{
  "dataset": "phrases spoken by 400 fixed synthetic voices",
  "encoder_norm": "layernorm",
  "encoder_norm_position": "pre",
  "encoder_mlp_ratio": 2.67,
  "encoder_qk_norm": false,
  "fusion": "cross_attention",
  "decoder_activation": "gelu",
  "epochs": 37.4
}
Rows from block 3 of the text decoder, named by matrix and row number. Each number is 128 + 32 x the weight over its row's rms, rounded and kept within 0 to 255. All counts start at 0. Numbers have three digits each. After the name is the row's rms in percent of the matrix's.
# k: attention key (decoder.blocks.3.attn.k.weight, 256x256), inputs 0-127
k.9 095:158133172127171147143144075133114152124150155104109087108110191175166146142171089144139114097093140135144116121125142202154143119105141176137177045134079138117153111138061105121160205143112093148101067095114135128168132140045063112126123148128090155149161116132099096103153170186155094205122146065113132161128132158148170195140098131140151166158110092077188159110111134177101126137106
k.10 094:118148145074087091138104174176115087142175131142122028120182148082115151118100115132109083167132107089107144131105155124125172120090077129181166137134161178162150114139155166170211140125098139120142110141066089156184156107102057136163102136156168137125161130163102079114178103138119166127100110077113096141092088157139193120147143135117175144178163194190207131179120114150073137114144
k.11 099:130164151118131108126196110111117125113120166113124154139117154154121148045109110153167170116182160125096113147052093087088098159170161144116097176163158172087126123132131134135164094106172177098161088101031164079108086115154108122165161164193111128175120096076124104139088158101097117100121157109147160128170104130168080079133131197130146174169131103173069063180109177130138102124126
k.12 101:093082108188114139093118156131163152135152109150118148140190126173134170170114174138103151079106154173120079166154180131104107150113102107153146120168099136126172117137114122130062107133161147164135174183141070130162156131094122176152074165135150047133121116100089113163131112153113152101109125161135130139018156160150172118079144083137135073079144074152119171139161125138159146126148
k.13 106:153211143101174177074109148147105113136088141147134136111154163126154101154148156188139146149093149109128097173147158191132144166169116104113116116158143094151169192125118174033113100135158081119146160121199105148111136050187145140130113102108122134144103106105095099151158084124088088058121101119138106109155148166155140069118092109121139141151148091073114081125081057138117099131133
k.14 103:142132127178101136135142133114132129112155095114126113104097117066152107154136091132128113129071127160154189131134090116148135105119108157186156144152085112109145095079191150138161137146084078081114139169079160140160136180065141145136165098131082079058169153140171129146137142143146148184102104095122109095118055075082116187142118153109105102125109186146169096170149140088165120132112
k.15 098:179175071137127101093179135148094105097097124100114079088132150114119143153142117130188087122089136129173146158084155063099151125122151159151151156136163138135121173135155067107088114082111116099104152157134107197113160079110197139159144147154155143073150145133113115117141091116123133204157147138112160107135127135146073181177127168153072132125121085154161155177102067101144113101145
k.16 106:144122139125145165089127117079165130129138142081122137069083093174173097115103124082152146128132099145128114146108123126127072090129127154093183148171099173152105104136186119116150069120102155098118080060099161109227089191148086091105088104149111138138123109140161135118140183186114144141111117126151107016122126103142155167089065098105132106145122131169106152131132094132132069117063
k.17 101:138100149085146122166101108067142163051102054098169158118168121072150063134075113118125146110088115143151114137110111104085119121163165126085151141111196135139125099158149126095133150145158088197096133084146149073120151144132170159119164125158125116141085086035103222122114162097164125140110179101108126103130107048090175149134152132121131139137149124099094101184128123150098144119107
k.18 099:117104136101094121169142109137133139140167151106191139125139129172167109156167175133085160151171150130100164107138145152117153125143085126072153098109131116080145114181108127116148160138135201113172103163116123121125111118109139132098115129135150042141099071096087149111126085086164103095077181098152101108186119098048116118071107133128120147164119118122103176082124157172145081133181
k.19 101:113148169175164124118109135123099114157154110142071153127110169081170108105102113139122163131137141096122122146089139081114111141123178093120115101167059150123162114090103199153116105116121172178132170163125095118123108107097189115157111132083123151154082126106157114116170193160090151161108137131051117109076119205166173147165113111074159099135127120064111095177135081081070151074098
k.20 096:133088103108077164104065069160198125179178127162130101109128136134124148088184115131116062128074172102073121164092148102124152159065112118160096201088153099060139141098175088094142122120119182139114138153144105150167162130125116130121135122117160127188096183109112128152090078126139128036166126141089155178136138077135166064146138088167085142131152126161110116108148116092122139107169
k.21 090:116059139157178082139108180156102122137180158109134122124116168094092157184143140111174053195136145060121183123146147056149142141106171123152095125130122167178128093133160153155111087150112082125159205172170134157120171130068071129118114124135167107142151136102091134122126101126102161132100145171036121111132159102118180116100141105131123068092124146132137147131146144123102155146191
k.22 103:106121102136071178049120104110045106097161143128167200120158122125098142114092130129188144094166139123104113144123102150147087125169127099090136150151155089117125096102102108121176154181134124159155145098154164118173126146204148081163169121171185144171127115046117155042063098125084089058128132129087163177165147126137146058111184173146103135168117119136122090096149139164047145165149
k.23 097:127117150113101117092143100154158175174083166129130182148090120137145167115121137102157137076078095177123138101166195103206107042159155145117127151063129143113152111111084181076161146117153154104187071173122132123139149159077138162139112103152099069089173150175157114094123125120104106139147106173181099111119116088102082100146170133131157164061116163094216138098092158128144151147118
k.24 098:132201142144122099138201113130131187121122133136145046098145096111090078100117187129166160114166068105123128102086167174139140123201172126178148129116100147156137101155131119129175155182152142078129099172096102120143110137108118140136123139087172137114146083138145146058155119168102096177159108176176125134119061172109166166113041135117138124097093078033155168180119126105192177100104
k.25 103:131102095119171135114131086101169117173092149120136108138118132187128186160147160115119146132088133148094172102133115135094099124110102143130124119121158157099106072092129105103143116142139136114124104072183108097197150107128189139137212097125097198103155127075163165125144056136152091081080149077168176168153101104132133092121092164177085152188161127110109122086121155157131148122075
k.26 092:128118177108168148144096189144132082143124107094152095112144131136195189139130184132147131094123119123137078137138124101088158076134092159148093112060128070089088118204182179167122098076116154078142067155119088093161121080149153128127118137147102117124174131183165159153176128164114121145172078136123137135208185130126143136136125088141131145086065129093174154137077132118161142163107
k.27 102:115070150112102154115118135160143090124141164157154168114040085169117086125124112139092128157097080087143119102123159103145107140159116154072202069153109194130143108136094127111105135120122105203163137136130181034181146115130128074094128149078169150164100051091123104145104091131157161104093191105104149129149133068123152123119097136173170115163131090123097174169126152131150161162143
k.28 112:143143122132144098101118102080140180111132126114138123111131136143183074127185158118121112096164093183144120122105112155117182104103098114157145103135070171182108085178167157125186141176120119103142074113134143130161170176063100111078178144165098066125166134114143159127149097178128127186098120145150080110150133090096164149158127122127105096133154082123120149122111149113141187133072
k.29 099:116148147126081127107113133092120100129130141166139071150091083161130086137133074120145129141108139153162153140176117084089152106108136150108187126146130145091096175121144102117149126156119159137057175136139149236134121162135170164100119086163128125129145122095145132145136111099115145165108130150106128083116101106027105113130155141089104188055154129158139066116196136111153077169160
k.30 101:116078131123127148127162155164157157136135134119068114109114161122182154122175155122157125126095168090088139130165091148146130143132081110199088182112165115117133123089071096109069129121129183122127131122124067136108141061116114182158120153110106146072102133144166151133193150071112137065156147120143153159076152169190120137148097144095095150123144103123131130047134118133124099076121
k.31 096:129169162167147107144184095132061121150149184158189111136109131135137117126116131136126162102072080155214108090099138121076176165117150155145168132099109142081182120107080179119146102113183167111151114097174139109185115133120112120151140141153121095154106151158093112111128197113080077101176073161127153195169133058151107094089061126102107142142125150100105125134179112195133132140105
k.32 107:134193092135093076113152167142114151096090079146146114135126152225106134092055131151135136131116115125117108153072115155142131198122148060146129159166157176084135118125118115146152059169093157140121105073134121147112144149096164078146085141089078152104102152100152102109176158105089134098096139083098153088148082158058127150133189186150153157126170088118156152105147132147118118170142
k.33 112:126161167153125118137163153123112179133122135125119083158141102122156116152102134087110169159116125172087114125108136087181119120148139166146147128146099158131112211109113141117170150166126131132189151117161106142141095117140148122164098102140150066112107102149098088161190114130128118122187193117159148119094119152157156153069114115099169106098083156127140069098159133141140140100097
k.34 117:118118084080106126129151138116130139139132169080077105120129095160152166156139168151067105201138104167157135099174086121103120094140122113196174170111158186112111142136118147110182098106072161100103090210155115085175105121129135152132185111147175146144143140227071078212120098150131169116078160145125107126163080124113158111125082153088083125105116128119069164051159167131089141114148
k.35 111:108129145128172120122138124174091105115134125092163174073104141113145112124095078129110136130135112188183116165075105094144136083151150144106106093145119173098114117057107150095146149103166120177124170114120121149108110123115141110126162135085125077139089161187130132095141156202101154173155161227110113136121153140130116179139174073098131098122114113108095066123131107141090083125090
k.36 105:123175122144126117129173138111171174123071087167138137143144067142136128095141210059120116135158075120121123184118134143130076094129160157092132117096143133151133138107138150194100154132099132118191078198144145169085097138114189090128116084181141105082153129131104104146084112134158087147133108128075179130173156081129095155164109152092176129166104145073131094084179112147157148108054
k.37 122:128123193114129076114110148142177124158142128098064104144138101140135139135099154109077130124096076177183115137171082103151153085147091125146117128099093131128159142059112183192140133109108119115194115157173106110121133148107129147160089131122123105086042115216165134113165152157130118104163126187133149082065111098139100202146150158099185123120056180143105117105138126136115113113089
k.38 109:091107141099123126140177159132134111169152152140122068139088131175145143128107129151113146081168109132123106209135097156150136090130140167235129102059093143129126132147082121165161156147150167125175168147152098119142138133126153090149104112070123077177109155131120079133158105165091133141141135190167143129093160139120134082140144107122184074141069165130150111066166078129143158130119
k.39 121:147112116106200099132115106160125146095126120081125133107134087064163093129113128132101102147097152081155102114140072181112116112072143163064142111099176094172161123102074123102156138118161099178101156060128130130124129069085158155163162117100148101150118091081131173132088128117175108093112102199098139172142102150233176121153123149120126118137148135106124079105128108170103179127085
k.40 097:145184161122138092139155110113129154147130165091121114110068132123138141098210067124098085159145143128127035146128129168136145136134143151166120128131135133167164147139114115136144097072139141148156123183140125142158148101103138131121162143090089125088088150136161121187206101153137185114101129145081116065117157132160130156126110138145076123069085140163116125177119090132102157112182
k.41 101:093161126136064136149188140114129191104147155130145198148163118132139109170104100133082133118156119140163169145099168068149105132126180060139121113146113137114109077121157153117129117153122158126188151145151182094073108188117108103093050077134153189132150054121110179127113120140109079134195155086136139097176176097109104127096108147110195149061111068064148115081136172145126127109122
k.42 113:185198160157187069065232098111091117127114126127112136144073159149101100090122143132109198154093121114154159160073121173135107082169137125136095115114122163166078170143134146147174153087120100105124171133126123124121124125110131154113137152131098115086134118166142113121096120140087125141133125148161167166136064156168133155139070162151079139073087127115216130121175066116179105072075
k.43 098:183146104129147227161057103165127098140185099100113097052098139137115122148133116162131164128057173084134110151176114127150148088146096112148120120177193124096146126101128115123105130161129145190084103106087091138168124153102183081174116144136099160150071165145133102147063123151127123095156156080118099140152145106164096091144102092156099164188185154121084083143102111114104181158134
k.44 112:082124133149167121150109114130180112160105174110125084102102137137094137123128179133145118115145113085155137161098117149127177076129127112094098062102067146100132121138124220145128117142103128104151109145154074156143178172095187133107108075114108048083114078119113128165155126155110153142195121175180092125111110130171111159140103129111162068128085150144113164107184095087168157075131
k.45 097:118106137157162182158084141113126107142145118133120173132091072094120194189100033193155102203135127153108154160103150154208146144077116180117137114099163106111163090097099110085138191147134124132142140103113163119102141078136122109088164113174086130142131246127166119098110074128129121109129135147115124108150141114133132069118134123153183103112213118152124106099049143141142199145132
k.46 098:138207136058170075084155069074103128181106117118130051064095100113133088097185137168101152118139164151160106158117138170117118068141109141149097169137114132165095154074125145157147063121159090131172122152128136141133101140119114149115111082129182097103147083120108080153087135108111134137174125199157079096095075139143083138109094101117162137036146147175170100153088093097162160136124
k.47 093:095050169140142186150097103182101149150119125155149128123134154109166106069079098101120121190135191179087178170157125106132133068156138154162123097142137112111154060096183126112113155136119111089092106186158183145135095135113112108178126160142168161145146119121150144148128111088174141124126078069119135109155101068137146116122129098144194124167168140107126170100144151136087044139101
k.48 108:093070120081101170127121125147142162082153129100122154118175122171086134189103100128160132131174112175126139074175179057114154154137056075119113117113173096123155065122103083120123125165194158227126091099144141117102101149097150137076138128113185148174127082116123185117109092150164167143106141124133148120083165108083166075075149062201106166084170082125098148132081144138091160113148
k.49 106:113157097160075134115108099076097124137168143080138140113179163073129146138132140147158084141110136131171141135113118143189068118129088171125077119136148125101174159130110078118119122202114115045089138093114173131147128129149185145143183135120106177156151172161066158094148078138142129097122132055086180104114082120103146111103133189093119188126173157098112089207131110108106084144138
k.50 099:123114174156148098087112127138174125117103161150171094121132135116089160155123100146083109171139111097198162168141129130135168074126122155177124136110103138129166132118162113142146146050135104116156144209155111141111144088101184091088113076196125080114085161136149078161145084200149133118158087125096200073105154135173094220121143151153072107124102166180107157124127106151133177127108
k.51 101:102074144135173103119131147159115123142150124076131062102154174137052165148175125123138117123089103132112129172118103108195125122149098118126171118112082136131113138126166124133145106103127096139125111181138121134150130189119113166110124105074097056118133171170096119166213166154166065096110124145131098123107162089096114116148120153084119113086098145149104212181113107126118152128112
k.52 109:121200134183178111130158155115147152113113076143109090114141114114168106064146149158130126134101115122143126124082080143198120123144122158144121144120048123082088111085199132125132106113128105069126056142118140157171105151151123090109120105097144102123120127130140157119113121129090149157209130077169145154175075121134099091161087134131165145174170115093109131119119166090133085143086
k.53 093:096137124116092142166126096123177131136126116127123103086131080153142146168128100129139148125118103151094134100136159148110088170077056170101126091197060160135119177168055123126137126109100121086177119068156170156167130136168131088128132135140150209175204149117101175094104140131080134115126081044150071050119157150128138139117133101159088155068137097108159119167119126084110122130128
k.54 100:142091129096129122135174130090080131132172166140089153125156127089097129164115166121130121125105150132131084107128149139107098134129133079154088127144093099174172152127080109037124150181154091119121132111137161125131075129137148084129131157168157170148116114138162115138137173064097147144084146118072152178115110091225171136128103122115123104139066144131145146105167147106116170089155
k.55 094:142161119126100124157132151138058130117105184115168193096231141089149173111160129156155113178124147080112148146106095139123084187095155116144097168123184122162148183108119130179161102137158124135170121140169115127151084093116145140102133078126134154153126133062071152122145122088144142061113174135161164174159135152140157065171103154103120114107125155141110140177132224171152141109151
k.56 099:136104127154118136103133114141146092115152107115177165136124113145118149095151082131191124169169133115133163158165095139098081133114117165046098169130172105100159058132123112089150117161145161119151079076140158159172164165129145049138165135154146149123155137083154100137102183167069176135132129081077200128147073090077154058148116130131129154213081131150103086125121198114134109128094
k.57 100:118100114075110100130154178106122115085094159161114109120145094165137150126146111105122107131166131167112064188142108175091136099142139107173144159051125143125147102141128149099125131124144162153065166161152088127089145102136115101070130130050089140111082142156114123173137164085117196202056156129158149096103112145118146106086091123097111093117034114155109142132089142136171180134136
k.58 107:123120090148140121139152151200176133170147084090169120083104164160090145089128146144106108175151092068127116166177113146113159106161146151167131062079123122106150094133149150100128108099147138164107084142093060128100172147105208103137137122120102116084107128101182086188106122165148144138094109169148111129105075154151115120125188109146148120194051154164141141110151098126173102115116
k.59 105:119147130116109127129121125123190087141119127155194149158154114165128064130105142098126165131130094153056122110100145093132141139089122114127150082120129181117135118129129102083131151160148166179109092162145171114159132129099161118093180107117120162107165117065106165101102121087169112103182154076101089123124115120061152128111170156154145125165109126092114071098129162101128110144130
k.60 094:193133165132174080105142104117092144148097136119190153181147101139097144138186132090135138106164101135134058157137110164104113145162125138178071184151154106132100108142133110123125060136075160133147189101130079158137127100187181183178065110111161067095103160112134137185099177128105108134099120137121106147139102117115127048144094147144173188142090093088162127127165141131109182115140
k.61 089:123190139084138179142223105110132143164103109121186099113118088079113130174107164139188164138120149131128127135076141146127149196119055144136126127102168111104097113122116147108077145174126125108178116082141184139088142119191102078141157170116125118217204150127089150168139120097152071156221101070081195081152127179130147117103121138108154150101127113121136125141137092143075115131114
k.62 097:103141090102082149166133167137151101115163207148124162118130109140155138196148124163125151157064190086145107057139146155077108170132096123139170138133206111134167169197085136144084163135157158199126135107173114089109096125091126154115172124107129183143092133111098149158146085095085066069097106126152188120114136139086130127106099100086127167120112164087131133152085111137078102055186
k.63 097:167151142123181168139125102147133136117118118113159182205203120161135074127114133098101129129107154133119140110089130171119112120160088162152118229150154087105062152140154105131104148116160143110111121093091097120136152120096061106146109117139127122095157172091164135110137115134173169096116112102129171139126094178126168123160134163143127160176146151073112091122093121105160128119112
k.64 123:084096108121108130135168129124092167105189120176106111126151061162131132170074141075140140092155132074132179137109124115068098145080149130149112061085144139100116065144142128156123156156120154141101076130112148087080112203154168135111104093151074128119141090133139135113166098154138086154133140122089202147126151126146080140110123134189145029138123101108191195087191152157167143133116
k.65 111:106143091116094129118119165136133147128088108147129146159207116188119163117078174096114109113177136112114162143099065159123077194092136100128085128085136131140095117147160090121072121078087138127149120117103110130091129132120098105136119100192085154145162089106127147080167174160160067069144172093125154123133152162083056143091136175137120078104094153090175193143127119123164167113112
k.66 106:109117126181135112098141152092173133147187113136104141156114106118139034136093166083133098114158121133132118129108121139099120067093140147123089051141124180116111129112094102153085137141151124119116092132133144074096127217120168129119126086120071133126152068088145130122134101144128097082121161096134210112100188175166083133098162186120112061157103109145135154119181119136220197122091
k.67 107:082030138081103172137038090133128173116099220168196138124108102135056123134107162120167107137084096133147132067177162128182105122115110135137119111142105098189089101097211157160145158181173103183125112195098155140133142141139076151097105121143148109122126174138126130104148113075173124103083095154152090141113158105175157096108159077186128114095152053153119171150124099146099192156102
k.68 102:092179204104171055160198043106105174096141114133125137151136155152039109092145171161085172143119157180164140146064150100115120114159158141081110154107151152107177135092096164105130083140125163086136134168105151116119068127107156118168178112167093103104148126163117160115136152175130103057172150079069181174117129200070153147118137152077159152170071182080131124125168119108134091133127
k.69 110:126151107166146065094155115128141139120182139111169101138103073124113122113211136154106102145101162106178118152076149102138132182133124126130161129112145098110132182138111117100126147133177102138144166120071112177079066140083167132158073068139143025153120142065142096169160089144141103076175089131121152140144153112171114136122162135105178121154164154081115113116146066173125130142136
k.70 106:148139032142115125075141147160146143171138119143165130062062164161159142135141136139130110119124108120123066162125111135103154131066134144143111129146157138100115119111122142107202127081133134105056128102162083091108102155064155095118127104092143090189126098099157114112063107178168116183138098086160132124096155080139114226133148150101107162093149147122074151162120086087120112163132
k.71 109:096090056137100099119180133134155178141146139126129124124112159170104121091112114099167104084135115127098154121089090127140134118116111159190051060181112106096115163160095123113088129180100133122138111093181084119113143165149118126119139088158161119222121112132110143128119072183136137117124101145094161116134133153050063178121112141155108080092118154088221164113197105149189145096106
k.72 094:111160100125111126129158078132117136088104081113166119155173116112113082115130168141207100145160105179088140151148199079115152163119132118188105123136133132162112165139137135118118107097108111106128228154173138171166113132122151124136124099062188119176087133102174123156181122096151111081090078141097171120181125161172165183129153162196093104108093164114196121161182121210099136112102
k.73 088:101122086171111124155091174110086140130159047131136073149132147127130110119132155112157102135120147119136125148147188123099111101115090064149060076119080116096121172150080125170168134136123127153148143076075101091124143095150131140136117129121071193105143107163121125142098130120156160136149142097136131123155152122134150132086146151081133073098169160178141140166151102072120145118146
k.74 110:156112036153125126114146141102132101085136155170144133108128102128150168117146081097060151031157112147139078176089119162115101188080127106115077091071160137117146121152141100147077126083130117132072077173141061132119127160100153144108066119093072113149156106112146175131115130153128144165117134155102222149146157118165099163135166135130131088102158114158213178130176106117146148095115
k.75 093:090091128107069170155101186154124140148160109131097105082125156128120135135150086132157105160091141151163143103192144144109170131078125126147153166149108086167182130151147106054152112085118168169149173098162167147157156052160144061180161108107191157120111147136089084119131185146119143122112075165216093112134098194153100099148121121129073150126135123131124128141085112070078122159138
k.76 106:096112134091141098153109175110093099113095104132092084094151141120107142090145119120101103151142096116078112133190118109137171112096108176200172164116118139132114032109147123101129166127101118127123122117133153134103104156130089179101111119185142104202106150143141168149124078086173127158142090119085086102138127117127152115144148119164088126111144119105113167167053165075104169149125
k.77 096:130171092074110119151159133131175142128110126166106125140170135185116168097144181126120156166055090029177130100127153147099122110100184064138069069146136161166189148152138114131161156153164094071134086126162129119110104180107168168203096165115110108125092103091128096072103131150106145126118153093163159115133103143172145123126135077107183135065184136172091207153166114083121108091124
k.78 097:117118134171142129118065061132147146131132126104107162144154156203108152100120151138148103131095162172097180158102131106110131089141161107142147109177159105108140088148137117093195095136117108129170113062168097126182060145147160099159109070188191177133139117109150114148134061156222084085147123108140086167165197102112114097132070125102123133173180142107133068086209186173110122106141
k.79 097:128145158131107159157157138125175108157172116102116131175143114111116135122134137129091087182138183134141104092126135130151097121165135139108144014179189129163094116093102111164039145138127169132153145150112175183142096064106144152123111133162087089106086091114104125140153170104105109158149126154143167114055111102170127072154139138112104121128062110072118155151112153138171092136145
k.80 107:116151085211112168123128160132111109064108158096160100164134145108163150118112171132079142155076157104161138107110090140127109137093155062134105158152083158098200145131113116121107128138110170102068090135105074110074107094070134151169096111120118148137102107131100118145109082127128104105064134126119124176137097150144127166161133095087143156092165139167135122046126048130187068095127
k.81 095:133178117118142107113114107151101117147101131093140098112150105108150098100133120145110141087186079146109167122102145130198107153164069190070081161110142167134131195119120192083160060082115071147144121124167122185134139105168164119126123095118130170112228132158113127180074123108136160113142177131089146117143136117032198097100103089183183143192133102120144098181068159151112153109158
k.82 104:104127132168165125136117140098129122118117143103108128101141155143112144109123152155159072157142111089149191105103078076178176104152145113127066139147088172090157177118097132148162137173112132136164070117137165158077057112148102108170107102170100121089103121126164132122130070117150159096079127098114132162128183156132108183120142100092168162141089133065075143069142075088139120165137
k.83 104:177178086161181095147157092121108111157155052096119073165128125123117166164185100146130155192146140137081070134092144147155141153163119142103151168089125122059107052171100152148093095122161185139128144105163114119073112181119119143111163146111154135148116171135162124137160144045172100101134089114175143114116148036174163155155109059168133146195139162132136084131117114148147179168159
k.84 094:120171155147087122102073120134084093100119156112126147135139143150134145178162155124127102123175132156078125145130129105122114133145146114131138127110162055125118091105106124174153150107099067112175208166078156130165059137137134079121143074161096119099135120113113143140121132146103096081087110100130081090173135107132141191112069064128079111194159134128106082138127186164175166097164
k.85 107:139109103153199067105123129159084074152085073070107175151064149107125126136162063131128138147135119112149078119110161119124086140142146133178094136129152191106138127142132102155175137096118052126099116081120097110128106139115134173167103134097165113119105105078153062140140198178151179150173108102131101182137127132164174161069079215108079152160108173112104150172158094165074118138182
k.86 103:097092133074153148071141129129145147179109093141111167085120119140117174082112134149121080132157093085097129092187185127125158179089192123166114102142118128115152125150113150101192123185138090108123129108099139144101123124087095165088163125160131148110119062132098099087152132113097151156135082163156057113155055126157141148151179160136157169073146161158102105138152143069095131068076
k.87 108:091056104110199163112176120132135132096111116132112123116107171119097115096139130219142139112093160117146164099140090175135120138061121128096136166055143158143148139135137095166191107083122136145117095157126094163145173157090111125164109150084149137151096160155126139137177169131074178199118120155166080101125081159171123159089143081147149157147079160155165110157146144123110141098108
k.88 110:099099030132063110094090141151177144085050128089105155185127138112167087111175092109140155173120145052065170109095152126057135170079143096083133085153111161121075107073168120085114153119164082081116149100144121085108134083090156137125099093096113168133174092093083103108087066109116100125168128155100162171177068139141129132092124088135115140103148151131086162133093098143106120120146
k.89 103:135137163066154142123164165103163120167154108202198146128136135081084094125130116158099099113157125234157161151146148127148095126097043139150122116125144147126100155136180185073102150126113146115081172085139132095147166114166122059125083136137090164102195177096120143119160175111140147129117149167152060124088084163120146113164117140171099119164120117130105065168110139139118194205085
k.90 098:095092096087103139138144166128149163101122103195147120112113150072176127138122132131156137113133113096099101124118147118091132113126159105183171118108077200168185122145148090127151151092109076049143113136129083116151193144073115131098093117183140188158144094156146163118109167135116175183082126159100115112104139156093114114174125135101039119147124118144112115177138122120131117115115
k.91 100:135114156141115124130075159157170131117137107130115115119119092184118146137181125075141144153145141127110095118182172154122113166164113120122186151104128119205135096112102139154075129112167089113072113196179153102157108187111118139098143089125071100161156160170112115128109089061129192141128099121099082091149069143102119116096118117163156152101133133058152105141094172138154143096167
k.92 098:161140140112157052108108129134045153147151205126148120165124105113090169040116144125129154077147149151134135159124120122145074097148140148141127138121163068131096096091103153130058097159149121124077142143182137084126163162170074076089118134161104137171141115177088123163121095150102115094144170133135165150157120107154133131188109176142184193112133158073167097086124155090149100134095
k.93 091:106109145018072116174101096054078099146141138136131155154094093138206143100143113096153121088173136151165144165173124174079083136159089070083121131131084129143140122101138118150182147178137111167124171119125135106178152101135098186149178169131187178142149126186101157136140143137151121148172131142132143183085067164120125055147128152109107125082118135150053149184090138115146136083085
k.94 104:067115109152180101143124056140153121154134091117123108144136138091137123159129056141099114193120186145154126140154163104170127069157162160079139150040134103130104084104104166117174140095118107108120146117124112141131153124106137150181124098148153143102079084126179108175132159107121144134107180077146095124150165138123100127107179141137181099195100163052168116143114135149097142115103
k.95 107:145146161091152146098125111128089123098109133188070143111154141144118109136099182081119128112138106138132158191116096142184129077146169138131186158105110132127124107110133120122113112127163075112168197129083175120160090068153103094048178173179130156124097140155133098097131156132147147103129078160094078136089091113113121100106138137115126183114170119175146067147133194121162116124134
k.96 114:190099139153147129128113119132087098159126123154131135107124147160137122163185138171159176187080145112137129110172140146137135107164145188129148179134133111105132164090120110113128125165144129141106098143097119121162132097143161122124180151114170140115146151161085077155089149101112180154127111130160107114126076129141146133125067099110097181085159125143092123112108067136073088163195
k.97 112:103095075111113098162134145146156163105161153209115160151152056137103150143094141122185146121176164086119186098140131110130125118112104126122114087083133152125128115118131093126126167143129138137124111186180152094139108137168094146093104068121049092108089123109103139127089129167129104106095045119160158098133136092104128172171163145194177118103117109156204185069186155184141146034081
k.98 100:179146175123148151117118109166133089167099132130103126076156154117100172121147071112112144157133135150151150116129129140140228112159145115093134106166133152123180156084094091160140120110113128169112152102131129121156094137178135097113140137139146214126180197105151123108141176059091141154150088154142075130125088075101152123117072085094044125071208091140078069122101121105086113152183
k.99 105:045093064158158122094104147121117158116162119139117149166158147125164107127097103100145140117148031162080165132127156167193143094114164102118157073144074144117139131122133164107084142078160087100188191216135098130106056087110136143115063099124175060131117100156137108139065086182171114133105120140118135091147119145137120156149102161069096155128099103146123163152094175089179146090164
k.100 099:145159097159085103131177131113220132110153145144145090135133083141173137148122155105213115117119160087146091155128119111112190169151121092123121119142092143117073124099168067147150158126138138099144141117187115164100105118096139182168144129102071152139143068130193193116134083120074135124148177110125150110129174117109137125052198098163094134105126156114177180085123101111132125146099
k.101 099:155155151166163142155162095166134164134065094130144087144120120107134147118173142119146177103122147116115144170146134133113124100120130079120132063070107145101136170097141133104106144207156114116109116113110131054121077101101147121177056084115111150176121119131097135097141051141096139054102114119108160149158172162094163098143086112097166125142168103141109131059193119159185092133120
k.102 104:114133073134066159185122224120060103127136176155132065118170156020140095126113091149150122134126128029088160118126094172090113159114123108116107106134146162138095082150125101064122132080098194102140124091139126113114195141106082161153120158125101098133120128116041111128103158081135085177114165103121138100142160144176144122112118168193160099097070081195136137139072115104101101145170
k.103 101:186122177123121102098170113111152160151162124135103114126091139177131159109118150103148108171151130111135199074153172109131069084118118105174144036161104129117168154160123169173100087173127114178126171139166185136141136111121145129088131094117055107119175089131134102081143089067103105193136129065134157111142150091123144115191102085153120138121047100169130183108127162177128142070086
k.104 123:112090135111145194149072139189140129082086085112123127062102093134138155110167110157204138145107129126106115128160150124103171116142121143197200150118112119101140120166133129118153136140076149073124164129158108120172152131125130165090179107130168101098159155138149124067129112105045098176108074126197092093154077112106166124092135113187103140120122079177113101153093165114077125131088
k.105 128:211171144159162126130116104112082105127118142111084095105133198164130120120148103158070147192079128113138118126157102117134122088171139179120153143197124154097149180098101115074152105114116123121138133126104086094173108075115136147189173175139162143117155183113115132159089084055114107112186185134119127176133081127095158117131100092055131148132097189118094108138117090092090134133164
k.106 105:090138084086128101108144143138100116089086155159111102111131145087185112116119166127137186143104088096117168139124127117137200105144146070128124095134061143119134131163136135143207111124116143148087173174188144218130100155135079157177085107109175191148140177171112156063128155173110140168119091167136109166113160152165189163191157113114061130150140156214130143127143151150116160109070
k.107 103:109054087101182176129123119141175143142136062139171189163107076158127148098152183154139167183138132160030105091138132119131139118190117117150172109102080129106124107179118177115109137094108149144128142107153138080088142161181117121102094102225174088106130101191155112132121086169168168122117105187125086163059103134131112120162131110160096173153197045099101148156124134125118134124158
k.108 098:109119000134178096069142102106121149100139141157110153134106168141124134157131115135122105107104183120148144094130112152127088189127147098099090194162141117159100144121149148096117171079118111179078114205176108148058172179115115115110104088110143122161126122114181125181127134139094110077073197137103165097129112122136102152124185144124117117157111147124130164125102099143150136144083
k.109 101:174146157125174115188056087122103093161148132143156121128152100095138171123090090113154177129087116134143197128112131179108159161146109120128104073141111113116111126115107148083128123143116141141154134107119117215185080091102151143197147174131045148052163136128032119098117137070125075041105068108169120159103125109146202116096166090151181113124140138158093154096117164121166129151102
k.110 097:099178100047132124137126111129067104163165127185141152139122145117122134126095141092076147185123156139087103073136152150144056118157122120129069080138127121100076138139114160140116140185126224187108085135094196119133117122175148100155166138144098092138140109114100125072131115187131035158140114037115097125155104103160117165139145164116114125088127092125112103109170118069117100149113
k.111 107:140160057092072098115127125140184142122154145130115124138098143123162127123109115112128134078092101036124171139160088099129124131099190152091098105135114136133169081144099109103181155074103194125111154071141177136076158168059164112198132142108091172102129096097092129067101137133178061182088163163113159169132130146156146168153187172092126148158096172082086108121099101121120136175144
k.112 106:124158160099131102139123107120122164121138138106158124156179072098120133097093148095116161081169140122144119150188134118127077164153160155156111096038150165071127147129207166139127138152109140146165085127187074130186181156179129083087089154069120151158166179196083175140181071093083097117141099158151155102102133130135186106106171127158170068126100076142164126118129144157080136110111
k.113 087:088114193119095108130119132147118097172153140052132147214190124123173119154121165175103108072195139058115134132144144114117099130126135157123086093171134128169118095107117112149093191133116135138141092158091150098095105127158140153180065116158119136135060107117122142062120195162083076113121123075165130151102130153205139089138084223157078109139150140162148158135180155089082105123101